A small encoder-decoder audio transcriber, trained from scratch.
Model: 2.34M parameters, log mel input, encoder arch crnn, encoder norm groupnorm, encoder activation relu, encoder depths [1, 2, 1], encoder widths [192, 240, 288], encoder rnn gru, decoder norm layernorm.
Training: 1300 steps, batches of 64.
Rows from block 2 of the audio encoder of a small encoder-decoder audio transcriber, named by matrix and row number. Each number is 128 + 24 x the weight over its row's rms, rounded and kept within 0 to 255. All counts start at 0. After the name is the row's rms in percent of the matrix's.
After each channel's rows are labels from the 100 clips, of 14976, where the channel reaches its highest value: "loudest" is the band of the loudest frequency at the time of the peak; "responds to" is what is common among them. Only what is clearly more common there than usual is listed. The data: babble in 24 made-up languages, each with its own sounds, syllables and stress or tones, from a formant synthesiser. In brackets: how many of the 100, against the usual share in percent.
# conv: width-3 conv (encoder.blocks.2.conv.weight, 240x240x3, standardized in use, each kernel summed), inputs 0-239

conv.203 090 [118 165 171 127 159 133 104 143 123  97 133 145  86 153 104 105 117 146 176 155 122 179 157 138 129 170  85 102 133 144 129 123  96 122 151 120 147 130 183  95 131  79 105 132 159 177 113 101  75 114 133 124 134 121 119 165 110 127 121 130 130 117 123 101 124 121 117 140 113 157 100 102  88 149 152 105 125  86 156 178 137 124  79 106  86 135 131 150 142 174 125 129 147 122 136 156 139 129 121 112 133 118 130 163 128 127 173 130 128 118 129 126 119 113 174 138 196 138 123 142 141 197 164 105  98 131 151 138 109 102 145 117 115 126 134 108 109 141 125 105 117 103 107 126 116 110  99 152 103  93  98 130  96 150 146 167 112 117 129 135 187 120 109  96 143 130 100 116  62 134 115 123 111 150 114 143 106 125 117 147 148 154 125 107 130 193 135 132 114 100 141 157 134 145 132 162 175 116 159 134 149 104 129 160 135 110 105 119  96 124 116 129 138 109 109 132 131 162 162  99 182  95 127 136 163 102 126 120 115 153 158  81 130 148 122 135 136 107 107 118]
loudest: 2000 to 4000 Hz (58 vs 4)
responds to: /k˭/ (64 vs 16.9)

conv.115 099 [158 117 111 110 129 108 138 157 116 153 118 163 131 131 148 144 132 120 164 116 154 121 110 152 141 150 112 141 119 157 139 142 113 117 136 166 145 137 152 119 132 133 110 130 103 115 103 121 103 139 141 148  96 123 109 130 133 104 133  72 138 109  79  92 146 149  98 132 142 156 146 102  97  66 126 113 108 136 163  96 107 118 146 100 138 147  94 145 108  93  73 114 121 110 128 109 144  89  84  72 128 103 141 180  96 125 178 152 135 182 112 108 106 132  70 174 139 100 162 131 155  88 163 126 131  94 149 126 131 114 126 162 100 146 114 143 122 153 122 133 115  93 106 152 155 135 109 124  98 162 112  91 137 122 188 150 103 123 106 149  83 116 120 140 130 180 159 133 125 107 146 130  79 124 121 161 108 115 123 129 132 153 149 140 178 128 123 201 177 154 105 163 129 114 136 119 109 141  93 118 100 137 112 111  97 119 152 122 109  85 171 126 133 125 149 110 135 131 134  99 137 143 164 129 152 135 150 127 121 124 120 131  85  97 140 123 140 153 112 129]
loudest: 2000 to 4000 Hz (41 vs 4); 4000 to 8000 Hz (28 vs 9)
responds to: rumble (42 vs 12.8); mains hum (31 vs 12.3); clipping (28 vs 8.2)

conv.43 086 [130 147  88 125 107 141 123 113 110 133 151 127 129 132  86 139 133  94 145 137  97  93 111 137 112 120 152 105  86 159 160  85 147 131  92 121  76 139 170 181 124  75  70 121 125 141 156 163 148 144  97 140 156 119 158 114 116 129 159 157 143 153 133  97 114 168 156 132 144 149  93 149 146 158 115 140 133 100 174 151 169 170 157 111 190 124 158  96 123 109 139 106 131 127 142 112 136 144 144 150 126 130 127 174 122 132 145 106 140 120 115 117 143 177 101 112 123 124 133 126 125  80 132 148 120 135 118  85 132  96 172 148 118 125 161 122 150 131  95 125 185 127 104  85 111 111 114 132 163 133  78 108 138 134 149 137 122 100  94 114 140  96 124 130 120 101 123 137 106 136 119 142 160 114 101 132 101  96 129 136 150 110 146  97 104 109 138 143 127 129 104 138 115 142 109 133 126 158 149 142  84 152 121 167 154 144 132  91 111 137 131 170 135 176 122 103 112  93  95 134 173 143 176 130  84 124 104 127 133 130 164 114 115 102 139  65 102 129 133  99]
loudest: 1000 to 2000 Hz (73 vs 3.8)
responds to: /q/ (52 vs 9.5); /ǃ/ (30 vs 10.9)

conv.110 113 [ 74 129 114 117  95  85 143 136 153 126  84 116  96 116 149  92 128 157 139 132 118 152 123 103 137 134  81  87 148 120 126 128 110 110 138 142 133 116 111 118 134 135 113 132 148 145 104 136  96 144 103  50 178 110 127 109 124 151 151 137 129 143 122 143 134 134 191  91 154 127 109 123 104  89 103 127 119  86 137 122 125  84 127 125 108 129 157 143 131 139 114 158 152 122  82 149 142 138  99 136 132 148 152 111 144 153  73  83 149 167 119 118 118 101 101 111 172 125 142  99 151 123 148 156 115 109 195 118 118 142 158 126 130 121 119  92 131 143 186  99 138 123 151 119 189 174 133 130 126 127 126 165 123 141 106 111 137 156 138 158 112 159 102 120 152 108 111  77 117 160 142 112 114 149  95 122 144  97 112  80 158 139 168 169 113 168  88 134 166 124 138 169 143 131 125 124 159 127  82 144 138 154 146 106 163 143 111 142 136 115 156 126 136 120 124 136 133 106 161 138 150 128 148 119 133 145 105 113 131 115 138 147 112 102 108  75 141 152 179 116]
loudest: 500 to 1000 Hz (41 vs 20.2)
responds to: pink noise (66 vs 13)

conv.4 103 [189 114 144 178  88 123 127 134 140 158 160 116 108 111  99 113  86 149  69  96 147  92 119 132 136 133 115 132 119 124 102 128 122  97 142 156 139 124 131  83 126 137 142 148  72  63 117 167 143 110 135 126 123 113  90 130 174 132 160 155 127 109 105 105 130 126 153  84 146 142 138 115 122  96 117 142 163 126 125 111 146 105  96 115 112 110 101 120  95 139 116 144 123 151 131 120 127 125 133 177 142 130 122 133 161 138 125 135 149 124 133 128 168 111 130 107 167 112 142 159 134 124  92  92  95 132 162 112  90  90 125 165 155  94 113 114 113 137 142 128 107 138 131 114 156 151 192 128 184 105 156 128 107 108 109 131 111 114 112 164 105 143 160 118 113  91 169 143  98 109 120 126 174 111 140 112 109 111  96 167 107 100 168 164 130 167 117 144 128 130 103 156 119 160 129 139 123 166 127 118  95 121 121 128  75 107 166 126 107 111 139 108  94 149 121 119 155 141 114 155 132 128 119 134 138 144 152 133 131 135 168 122 143 135  85 105 202 144 170 111]
loudest: 500 to 1000 Hz (60 vs 20.2)
responds to: /ə/ (44 vs 21.4); /y/ (41 vs 15.8)

conv.233 098 [101 151 131 186 128 115 101 126 166  93 148 137 155 103 134 133 105 124 146 112 102 143 135 125 127 154 156 119 122 116 122 122 190 134 120 129 108  99 145 117 110 137 104 134 150 132  94 173 141 113 115 142 144  95 121 109 151 135  82 126 162 162 120 100 129 125 162  80 151 102 136 144 125 118 112 128 140 111 115  87 133 134 150  93 137 137 130 120 154 132  84 136 106 118 124 106 113 151 108 111 101 131 103 115 106 128 160 109  74  72 114 106 114 117 127 169 111 115 163 123 132 156  94  72 122 107 130 140 119 117 181 188 137 174 136 113 137 130 136 136 153 116  90 130 135 134 126 143 140 109 159 137 124 131  95 137 107  91 169 116  85 128 129  89 117  86  92  81 114 150 142 134 161 195 153 156 104 154 149  92  93 122 140 131 124 131 161 143  88 105 129 150 175 126 135  96  91 121 127 131 106 170 157 130 121 115 116 145 174 130 147 148  81 136 123 114 133  96 186 133 117 128 107  99 117 125 153 141  77 114 121 113 120 127 105 120 146 174 160 123]
loudest: 500 to 1000 Hz (53 vs 20.2)
responds to: reverberation (68 vs 34.7); /t/ (35 vs 12.1)

conv.196 105 [100 134 135  87 131 114 161 126 153 130 113 158 176 141  90 130 126 154  98 143 119 101  83  91 108 129 137 122 155 161  99 137  95 167 133 140  98  97 143 120  68  91 115 106  87 104 150 161 126  93 126 118 146  83 137 124 157 117 105 151 124 126 115 147 129 122 144 152 129 122 121 134 110 126 174 141 130 119 138 144  98 103 119  96  95  91 149 100  62 162 140 121 127 115 149 149 137 150 109 139 158 179 109 165 123 101 119 127 112 113 174 171 137 125 130 112 141 151 144 101 135 118 167 123 188 126 119 139 141 126 169  99 152 157 116 111 149 114 114 119 128 112 142 113 129 125 173  83 120  81 107 123 115 145  54 161 123 110 122 156 129 111 121 126 115 105 147 157  91 132 152 123 127 128 131 141 126 138  99 205 121 141 143 133  88 146 156  98  99 143 130 152 175 147 147  83  78 106 139 143 117 109 129 119 114 116 166 132 123 154 163 149 149 158 127 155 129 125 120 154 134 157  98 137 127 140 147 122 121 158 132 144 155 101 131 163 109 153  95 143]
loudest: 4000 to 8000 Hz (51 vs 9)
responds to: reverberation (77 vs 34.7); /z/ (53 vs 17.1); /ts/ (47 vs 16.5); /ð/ (29 vs 11.3)

conv.0 092 [154 149 140  85 111 158 154 135 121 126 120 114 114 105 107 124 110 123 115 126 125 126 116 121 113 114 137 143 118 122 128 181 120 137 171 151 137 129 143 161 169 102 148 156 134 115 136 109 122 111 102 133 151 114 131 129 110 104 169  99 119 122 113 132 108 154 146  91 143 127 147 154 158 130 172 123 145 140 127 112 109 153 127 147 102 176 110 125 133 115 117 107 120  97  84 141 120 115 137 114 129 131  87 104 120 145 152 222 147  99 151 196 131 110 133 119 153 131 121 112 133 114 115  93 104 153 121 110  75 151  99 153 113 139 118 166 141 127 119 145 114 169  84 103  95 141 131 131 210 157 151 128 150  96  94 136 119 117 153 126 117  94 122  72 109 119 129 178 142 132 121 130  95 106 150 152 114 116  96 129 117 121 145 133 138  68 154 154 146 130 166 121 118 123 134  96 145 115 141 151 131 138  99 111 141 126 170 182 145 127 146 160 126 155 140  90 110  91 193  88 118 154 127 109 105 104  79 134 112  86 121 105  91 108 125 141 108 122 148 107]
loudest: 500 to 1000 Hz (73 vs 20.2)
responds to: /y/ (43 vs 15.8)

conv.24 089 [116  87 158 166 103 141 106 129  87  98 116 119 132  88 118 133 124 138  63 136 114 118 141 120 139 145 147 110  87 125  74 145 111 148 147 124 108 113 162 169 124 103 122 122 117 164 134 100 144 160 134 102 134 111 115 120 165 106 153 102 100 171 115 145 112 118 120 158 175 140 143 102 139  90 127 141 118  98 137  75 165 165 162 138 132 101 134 121 148 117 149 166  94  66  76 141 127 119 140 141 139 119 134 115 155 143 143 116 106  95 147 160 136 155 101 159 135 104 100 105 151 151 134 141 125 146 146 148 152 124 147 114 147 108 110 137 101 141 132 177 170 125  97 102 140 135 112 101 126  72 114 157 144 164 108 177 151 140 157 142 136 165 139  75 126 121 124 123 133  98 129 136 145  83 157  89 103 133 119  76  70 120 124 126 111 100 114 121  95 120 108 126 125 122 128 107 153 134 154 167 123 181 118 129 182 129 167 108 127 132 140 102 151 127 140 110 155  76 145 141 124 112 146 124 133 124 134 151 119 129 141 121 130 148  86 142 130 171 157 107]
loudest: 1000 to 2000 Hz (74 vs 3.8)
responds to: /ǃ/ (72 vs 10.9)

conv.224 094 [130 121 147 144 137 128 123 156 129 146 166 124 139 118 150 125 150 120 132  86 162 122 137 164 156 140 161 112 120 132 122 139 143 162 126 108 116 150 174  70 123  93 169 120 124 113 154 115 150 116 106 146 109 154 128 160 125 128 163 129 149 103 156 139 120 153 130 130 120 154 143 108 135 147 129 165 134 154 129 154 149 120 147 141 113  89  85 112  86  92 116 146 179 145 105 170 117 133 158 135 153 149 162 122 131 122 144 101 160 113 132 155 158 115 133 132  84 101 129 148 117 117 163 143 160 135 108 142 107 147 139 129 138 134 164 108 146 105 134  92 110 137 144 104 128 134 106  90  88 165 101 127 125 102 189 123 206 161 141 119 114 151 193 163 109 137 107 107 119 156  96 142 125 146 112 124 134 148  79 113 140 132 150 102 130  92 143 106 145 129 159 143 161 121 118 137 110 186 113 153 119 112 145 126  87 134 167 135 126 123  98  90  75  92 181  69 159 141 133 112 141 105 102 116  98 132 110 116 171 124 114  81 117 128 140 125 144 123 120 171]
loudest: 4000 to 8000 Hz (69 vs 9)
responds to: /ts/ (51 vs 16.5)

conv.17 102 [115 114 111 135 173 103  68 130 130 125 163 135 134 106 166 135  90 129 129 111 144  97 138 143 140 128 100 160 143 173  78 108 136 135 142 122 110 148 142 135 127 109  90 174 122  74 171 128 125 144 107 103 170 146 118 110  85 125 122 139 111 100 118 130 144  69  88 109  94 137 151 137  89 130 113 171 117 149 161 187 132 137 110 118 153 134 108 107  75 115 129 111 127 109  88 148 119 120 153 170 153  99  99 124 116 113 148 112 101  90  74 116 114  84 115 151 117 104 132 162 104 134 124 146 129 123 119 160 152 152 120 132 106  99 119 153 132 174 130 120 123 107 137 108 160 148 152 130 157 140 119 134 100 144 149  83 140 178 120 120 139 130 115 115 123 128 107 123 146 128  76 125 144  97 172  98  80 168 156 106 124 151 144 128 116 141 138 167 167 151 169 116 148 135 179 135 113 142 104 168 122 139 116  73 129 145 125 124 153 102 119 113 149  96 158 105 106 118  73 154 142 144 151 120 132 146 106 130 132 101 131 123 139 145 112 131 148 118  95 117]
loudest: 2000 to 4000 Hz (41 vs 4)
responds to: reverberation (84 vs 34.7); pink noise (40 vs 13); muffled (low-pass) (36 vs 11.5)

conv.87 100 [122 120 141 121 123 163 133 112 172 132 128 141 124 124 116 171 139 136 107 132 138  86 125 106 157 108 121 147 158 121 135  65 153 158 154  86 113 112 149 160  83 140 168  95 160 128 141 109 124 145 150 163 119 142  92 146 156 122 102 117 158 134 145 147 144  95 170 114 111 120 204 113 152 133 121 126 121 147 108 136  88 135 127 167  96 107 119 123 138 108 154 125 123 142 132 132 122 143 134 104 124  90 153 155 119 137 122  91 126  99 109 160 155  85 147 113 133 150 141 103 138 154 140 112 137 136 157 129 139 135 119 147 127 107 143 124 124 107 116  78 137 117 146 178  86 152 109 123 153 143 133 152 123 127 173 107 176 110 147 122 148 160 146  97 159 155 163 132 193 130 176  94 115  92 162 150 107 139 116 147 150 120  90 151 150 171 167 189 116 122 149 127  93 141  76 106 115 135 124 124 144  91 126 117 147 120 108 158 151 128 157 102 153 133  90  98 137 102 139 123 127 175 136 166 146 100 123 122 126 113 103 145 158 113 116 109  88  81 114 113]
loudest: 2000 to 4000 Hz (66 vs 4); 1000 to 2000 Hz (33 vs 3.8)
responds to: /k˭/ (48 vs 16.9); /k/ (47 vs 20.5)

conv.52 099 [138 148 175 128 106 160 142 123 125 143 111 176 122 153 160 104  98 120 131  96 124 127 150 105 152 123 117 113  95 134 147 116 177 171 118 140 100 131 136 144 126  96  97 141 102 136 183 130 178 128 175 161 136 155 106 112 143 131  90  98 128 122 118 197 144 109 128 126 108 122 131 146 181 105  94 136 135 133  81 137 147 121 154 139 102 153  82 139 164 134 136 104 123 124 123 167 118 117 158 138 116  84 146 148  90 151 118 129 140 113 122 136 123 162 135 139 118 124 154 115 140 115 110  95 136 146  79 149 125 116 146 127 134 151 109  80 109 115 113  84 124  98 153 152 123 169 107  88 158 125 145 142 114  76  86 147 126 117 143 131 119 165 125  89 109 126 125 164 204 124 143 120 119 103 130 125 117 105 109 119 153 110 117 129 105 105 138 110 105 155 155 120 107 118 162 132 112 185 160 135 114 113 101 124 134 122 126 104 124 106 150 130 180 141 135 129 130 116 150 127 113  91  91 182 177 124 133 168 119 125 120 182 150 162  92 143 116 124 119 161]
loudest: 4000 to 8000 Hz (29 vs 9)
responds to: clipping (83 vs 8.2); mains hum (64 vs 12.3)

conv.32 093 [107 117 144 126 142 138 137 138 140 104 127 135 133 152 130 155 139 144 102 130 150 104  73 131 119 124 118 143 115 180 155 138 128 116 138 103 131 114 111 123 111 122 110 140 150 137 191 150 118 126 152 140 139 128 116 145 145 120 126 136 124 117 141 123 130 124 129 118 131 102 120 142 117 128 162 110  69  77  78 123 159 126 152  89 121 124 171 116 160 131 148 159 108 150 121 115 114 127 131 135 166 180 162 119 133 146 103 119 132 108 124 129 134 120 126 112 146 144 157 115 109 121 137 140 135 154 129 168 110 103  98 132 150 178  93 139 131 112  70 112 127 141 143 107  94 131 131 128 147 165 126 116 154 109  94 103 130  63 111 168 148 146 116 138 153 112 103 146 118 141 147 120 151 129  97 128 121 110 161 152 156 100 145 145 117 130 152  87 129  98  83  90 106  95 127 151 135 195 143 117 102  86 137 110 120 127 118 111 117 135 164 191 146 178 133 164 117 207 106 138 219 191 153 127 114 118 104  90 140 142 129 115 108 112 151 115  91 143 139 121]
loudest: 4000 to 8000 Hz (26 vs 9)
responds to: /z/ (74 vs 17.1)

conv.67 096 [119 128 138 119 129 178 130 121 193 120 171 146 135 131 125 114 133 128 118 124 141 104 125 135 139 113 126 163  87 150 133  93 136 123 178 133 116 118 121 131 109 131 116 147 132 122 177  83 126  78 142 128 121 139 125 136 121 122 127 130 135 105  97 177 131  94 111 109  73 107 153 123 142 136 121  96 160 134 106 127 134 119 129 108 112 148 124 114 126 136 126 116  94 160  88 124 108 153  68 166 129 176 105 131 163  83 151 125 141  84 142 127 120  96 127 119 143 153 114 103 138 106 149 169 155 144 149 133 104 133 105 139 123 119  80  95 121  96 120 115 134 120 109 139 120 144 134 101 144 102 122 108  89 163  77 111 157 116 133 131 139 162 141 103 118 143 135  79  90 166 101  93 100 143 104 119 144  99 122 121 126 136 140 163 161 125 133 126 108 175 138 126 130 118 158 133  91 124 126  88  77 126 128 106 147 143 158 151  94 141 182 193 121 164 135 206  90 178 128 132 141 183 150 152  99 127 128 125 118 153 107 109 125 119 145 164 114 141 135 123]
loudest: 4000 to 8000 Hz (61 vs 9)
responds to: /ts/ (56 vs 16.5); rumble (37 vs 12.8); /z/ (36 vs 17.1)

conv.220 105 [146 117  99 150 126 124 136 186 121 125  94 120 120 143 124  87 112  92  86 124 117 109 166  66 168 140 103 130 119 150 153  93 149  97 123 126 138 159  78 163 123 124 118 147  95 136 104 106 143 127 181 167 118 152 119 130 120 138 132 101 115 108 123 130 127 169 131 172  89 128 121 138  80 100 154 149 142 107 136 150  87 118 136 123 129 127 131  59 110 116 133  92 135  97 129 128 138 135 162 114  98 138 147 106 114 113 165 137 126 149 125 189 112  71 183  90 133 171 106 117 136  86 162 118 132 111 143 108 103  98 144 156 140 134 140 126 121 119  96 167 143  71 167 101 123 124 123 110 111 126  99  99  83 151 120 109 142 138 126 136 114 111 131 173  93 145  82 114 146 157  95 136 124 154 138 106 116 138 165 103 115 119 167 113 162  99 146 101 132 124 131 155 110  84 113 115 112 129  93 142  94 113 132  99 155 140 135 127 116 104 133 116 125 159 113 144 141 140 169 138 113 148 109 139 166 160 143 139 151 108 149 153 126 102 132 140 172 110 128 147]
loudest: 500 to 1000 Hz (61 vs 20.2)
responds to: voice: child-like voice (54 vs 25.6); /ɔɪ/ (52 vs 13.3); /y/ (35 vs 15.8)

conv.198 109 [117  98 161 153  89 149 102  95 151 113 119 100 138 152 132 121 171 123 117 117 123 101  94 148 109  85 159 130 109  99 105 145 126 101 119 111 142 129 160 162 158 162 130 154 146 129 159 143 145 111 105 105 139 151 116 124 106 127 127 124 128  93 112 144 111 125 150 144 158 115 158 181 140 107 129  97 118  77  70 137 122 144 131 118 150 141 133 132 150 130 142 128 109 108  71 128 103 121 102 138 160 139 158 137 157 142 158  98 190 145 136 126 127 109  94 119 125 132 128  97  93 139 150 145 201 118 117 139 142 146 164 135 153 134 146 178 172 150  71  98 133 124 161  84 129 126 146 120 146 147 143 117 138 128 104 129 104 100 122 147  83 162 161 123 114 122 108 131 126 153 184 172 123 164 152 177 136 121 131 127 112 141 133 114 130 158 140 173 171 129 123  93 129 117  79 129 159 130 144 112 115 111 110 149 123  99 113 120  80 151  81 129 110 124  84 102 121 146 135 117 133  93  84  80 152 110 105 112 159 138 116 129 173 118 148 144 135 111 127 129]
loudest: 4000 to 8000 Hz (94 vs 9)
responds to: /ts/ (87 vs 16.5); /aʊ/ (48 vs 20.9); /p/ (40 vs 19.5); /ɑ̃/ (38 vs 14.6)

conv.25 104 [114  80 138 165  92 141 123 114 129 103 124 133 165 148 160  90 124 121  81 100 143 150 106 123 106 111 120 120 126 131 139 128 137 142 143 155 155 131 131 107  79 115  87  99 142 148 149 129  98 120 118 119 130 134  98 112 133 109 145  96 124 117 151 158 123 128  93 123 128 125  99 116 150 138 155 113  82 124  98 127 150 151 130 153 165 151 168 123 129 124 156 130  98 175 108 135 119  92 103 161 134 142  84 147 154 138 162 154  63  85  99 152 134 136  70 123 121  83 141 143 163  83 163 136 141 101 117 142 133 116 157 110 141 138  72 125 153 102 120 158 156 117 120  62 117  92 146 163 126 107 167  83 105 127 142 100 187 119 124 104 155  72 152  77 142 123 106 142 143 130 132 156 147  77 148 117 132 156  85 133 115 142 136  84 123 119 179 151 123 151 140 135 123 105 125 116 139 123 121  96 126 143 154 120 127 117 129 145 139 121 112 130 137 102 149  91 148 140 123 111 170 141 133 134 120 138 150 115  92 134 174 151 150 120 120 165  86 147 122 121]
loudest: 4000 to 8000 Hz (91 vs 9)
responds to: /ts/ (84 vs 16.5); /ð/ (31 vs 11.3); rumble (30 vs 12.8)

conv.107 096 [141 109 130 160 150 105  97 126 124  97  96 124 142  92 176 103  98 123 142 131 112 145  89 108 103 114  55 129  95 143 157 129 149 109 105 116 127  86  98 181 140 122 120 153 134 156 142 150 159 158 164 165 156 127 140 112 141 110 140 117 118 118  99 152 137 134 166 114 144 116 113 100 129 188  91  84 112 114 153 121 142 166 160 129 174 115 144 141 136 116 113 107 160 101 108 152 126 115  99 125 133 125 165 123 102 137  88 123 112 107 137  84  69  83 109  95  89 138  92 138 149 153 153 120 114 110 136 110 110 119 136 117 172 112 151 135 167 127 180 129 135 123 121 129 135 145 136 103 151 137 152 144 128 127  95 113 127  71 113 135 116 132 118 130 104 174  96  99 128  73 123 112 127 171 128 137 126 106 162 113 134 139 116 119 110 126 145 137 170 108 107 130 155  98 111 131 150 135 140 170 118 114 176 144 117 105 192 120 151 158 132 128 105 147 112 151  88 130 121  88 140 142 172 123 159 120 105 123  99 109 116 118 128 135 100 170 136 107  94 121]
loudest: 500 to 1000 Hz (52 vs 20.2)
responds to: /ɔɪ/ (58 vs 13.3); voice: child-like voice (56 vs 25.6); /y/ (43 vs 15.8); rumble (33 vs 12.8)

conv.124 095 [ 88 116  94 109 124 146 128 143 115 125 174 104 115 134 112 118  82 186 134 104 126 120 138 131 132 109 209 125 160 118 100 161 131 140 158 153 113 116 106 161 144 153  85 138 157 161 151  95 147 136 165 163 102 120 140 121 135 118 172 115 111 138 130 109  79 107 141 142 109 120 102 101 111 133 107 113 135 104 159 146 155  85 168 127 141 107 165 141 134 118 122  85 108 138 103 137 146 104 107 153 117 114 144 151 137  83 123 111 107  78 113 165 115 134 100 140 110 128  89 136 158 116 133 188 120 150 166 123 143 137 122 129 140 160 120 135 124 150 181 137 126  97  97  80 186 144 162 100  78  92 109 131 137 167 164 147 131 115 110 153 118 130 163 102 138 103 115  95  88 121 147 114 123 140 126 130 164 102 162 120  98 131 168 131 179 135 134 135 146 100 116 132 140 178 122 133 134 119 117 117 142 167 154 159 140 140 118 130 137 121 117  99 116 109 109 118 145 111 157 144 108 150 131 132 118 121 128 117  74 158 143 119  73 153 102 130 129 125 130 161]
loudest: 2000 to 4000 Hz (58 vs 4); 1000 to 2000 Hz (36 vs 3.8)
responds to: /k˭/ (49 vs 16.9); muffled (low-pass) (39 vs 11.5)

conv.225 095 [134 156  98 130  94 125 136 152 111 121 102 130 151 134 121  84 121 108 160 135 125 125 109 145 175 156 127 117 141 116 118 202  98  84 156 110 149 107 156 125 109 150 151 111 150 106 113 128 118 152 145  89 122 135 126 157 149 133 132  96 134 133 159 101 188 105 163  81 115  60  87 140 119 108 143 125 113 128 126 103 164 116 110 137 107 119 139 129 112 120 151 134 120 162 133 171 138 146 105 141 110  93 119 121 128 124 183 126 144 171  90 119 107  85 179 131 128 126 170 117 148 185 137 149 129 113 127 123 137 151 105 109 132 115 125 101 117 165 155 101 114 150 128 151 144 152 124  84 158 109 138 140 165 148  95 123 146  97 160 142 138  94 101 157 145 152 119 139 173 110 171 145 140 132  72  99 139 118  98  81 126 112 127 139 154 140 137 116 105 127 129 124  79  87 132  94 136 112 162 144 122 130 179  92 129 145 124 152 162 126 179 117  91 118 117 136 149 141 160 177 133 117 180 129 123 126 111 119 134 139 131 118 109 114 142 105 152 140 135 149]
loudest: 2000 to 4000 Hz (71 vs 4)
responds to: /k˭/ (64 vs 16.9); /k/ (55 vs 20.5); muffled (low-pass) (40 vs 11.5)

conv.22 102 [130 100 110 147 105 138 123  56  91 112  86 104 135  92 109 141  98 151 114 153 121 157 129  98 163 105 153  95 149 102  81  87  98  92 149 136  77 147 106 147 170 113 128 109 115 119 117 123 154 156 164 138 130 101 135 105 106 111 157 141 134 145 121 127 134 145 108 105 165 124 154 128 139 160 119  76 170 130 132 131 166 175 154 146 144 166 116 152 134 136 162 119 135 172  97  97 131 129 137 122 155 113 114 125 112 121 109 116  88 155 131 145 127 133 131 152 149 153 122 119 133 156 143 184 124 147 145 135 124 154 107 115 121 118 134 101 112 174 175 130 151 157 103 120 130 120 151 118 185  95 169 140 108 128 153  94 167 127 150 116 138 144 114  99 126  99  84 106 166 151 134  57  74  87 114 128 114 155 100  89 110 139 131 151 145 108 145  93  93 112 102 158 136 120 141 127 138 120 117 116 130 161 140 100 140 116 122 148 183 152 147 158 137 127 137 135 158 157 116 135 126 158 124 158 123 135 124 130 100 122 129 144  97 143 130  81 132 147 122  98]
loudest: 1000 to 2000 Hz (32 vs 3.8)
responds to: /ǃ/ (65 vs 10.9)

conv.166 095 [106 126 171 148 169  96 101 176 123 113 132 165 129 146 127 129 120 136 139  84 116 129 111 112 107 185  75 139 117 110 158 124 150 118 118  99 147 133 153 110 140 102 129  82 151  93 121 136 122  65 107  97 149 151 135 101 121 157 102  85 116 132 111 115 109 108 139 114 121 109 113 123 114 124 160 193 111  94 118 171 117 112 157 157  92 106 164 111 132 140 159 149 123 138 123 132 105 162 101 130 134 167 105 113 144  98 150 111 118 138 137 114 115 134 109  91 152 109 180 119 124 124 153 170 167 161 121 144 163  93 110 109 121 184 142  86 105  92  68 148 119 112  97  82 146  94 107 125 103 123 153 120 165 145 140 134 149 151 135 115 147 148 121 139 106  64 152 119 117 105 112 110 109  84 147 117 114 143  92 121 105 129 144 126  90 154 133 122 138  87 145 108 130 159 118 105 131 160 171 118 114  96 128 116  89 143 128 148 112 125 148 135 132 119 134 118 120 101 113 121 126 149 121 141 125 117 142 139 181 106 126 135 122 111 115 112 129  90  90 179]
loudest: 4000 to 8000 Hz (94 vs 9)
responds to: reverberation (79 vs 34.7); /ts/ (60 vs 16.5)

conv.142 096 [120 124 172 115 112 137 134 147 140 133 166 155 117  88 167  97  92 189 110 147  94 148 127 166 130 115 104 171 131  54 123 151 138  98 132 149 112 158 134 164 103 132 128 141 166 145 166 123 146 100 140 155 145 127 133 159 144 140 140  69 143 144 118 130 140  92 135 110 125 102 100 132 139 146 154  88 131 110  72 137 146 166 121 106 137 103 144  67 137 115 135 127 114 128  76 145 108 126 155 154 110 146 156 112 107 100 142 139 166 147 113 138 136  83 142 103 134 126  88 116 137 131 133 117 139 149 138 143 119 135 141 128 125 157  64 144  91 108 133 140  95 111 104 129 125 148 128 100 185 166 158 133 124 150 134  70  82 134 105 144 121  94 115 120  99 132 136 141 143 139 120 138 133 134 128 107 100 114 130 108 144 165 141 139 142 126 142 183 166 104 143 152 162 116 145 107 119 139 140 105 105 154 104 162 120  92 108 139 139 145  68 120 120 108 102  86  98 149 131  69 129 121 122 113 110 127 131 161 140  95 128 114  81 116 116 141 143 143 137 148]
loudest: 500 to 1000 Hz (52 vs 20.2)
responds to: /k˭/ (42 vs 16.9); rumble (31 vs 12.8)

conv.150 079 [128 117 165 128 178 142 146 130 123 133 130 137 134 121  81 120 148 144 152 123 121 146  74 137 134 120 123 114 139 156 144 150 130 121 160 105 120 111 124 164 143 158  88 122 110 133 170 111 156 114 128  99  71  97 148 153 138  41 104 130 107 116 136 106 104 128 130 107 122 125 136 131 140 122 148 122  88 142 133  98 119 129 109 143  89 119 131 107 134 103 125 145 100  59 127 182 131 130 115 124 178  82 133 136 123 134 162 144 118 121 143 134  87 157 137 125 100 123 126 103 141 123 143  92 131 142  99 145 105 120 121 119 147 128 158 128 125 140 115 117 164 123 129 150 169  53 142 104 177 125 192 116 162  96 176 146 105 166 157 140 131 138 137 133 141 141 142 116 123  88 167 119 121 150 141 154 129 109 146  98 156 110 157 104 127 106  96 147 122 152 128 132 100 163 117  94 101 137 121 122  72  86 109 106 133 128  88 114 134 133 116 158 160 148 170 131 101 112 117 101 117 162 135 152 134 128  87 159 147 136 151 131 158 132 144 152 179 123 177 108]
loudest: 500 to 1000 Hz (42 vs 20.2); 1000 to 2000 Hz (38 vs 3.8)
responds to: /ǃ/ (35 vs 10.9); /a/ (28 vs 11.5)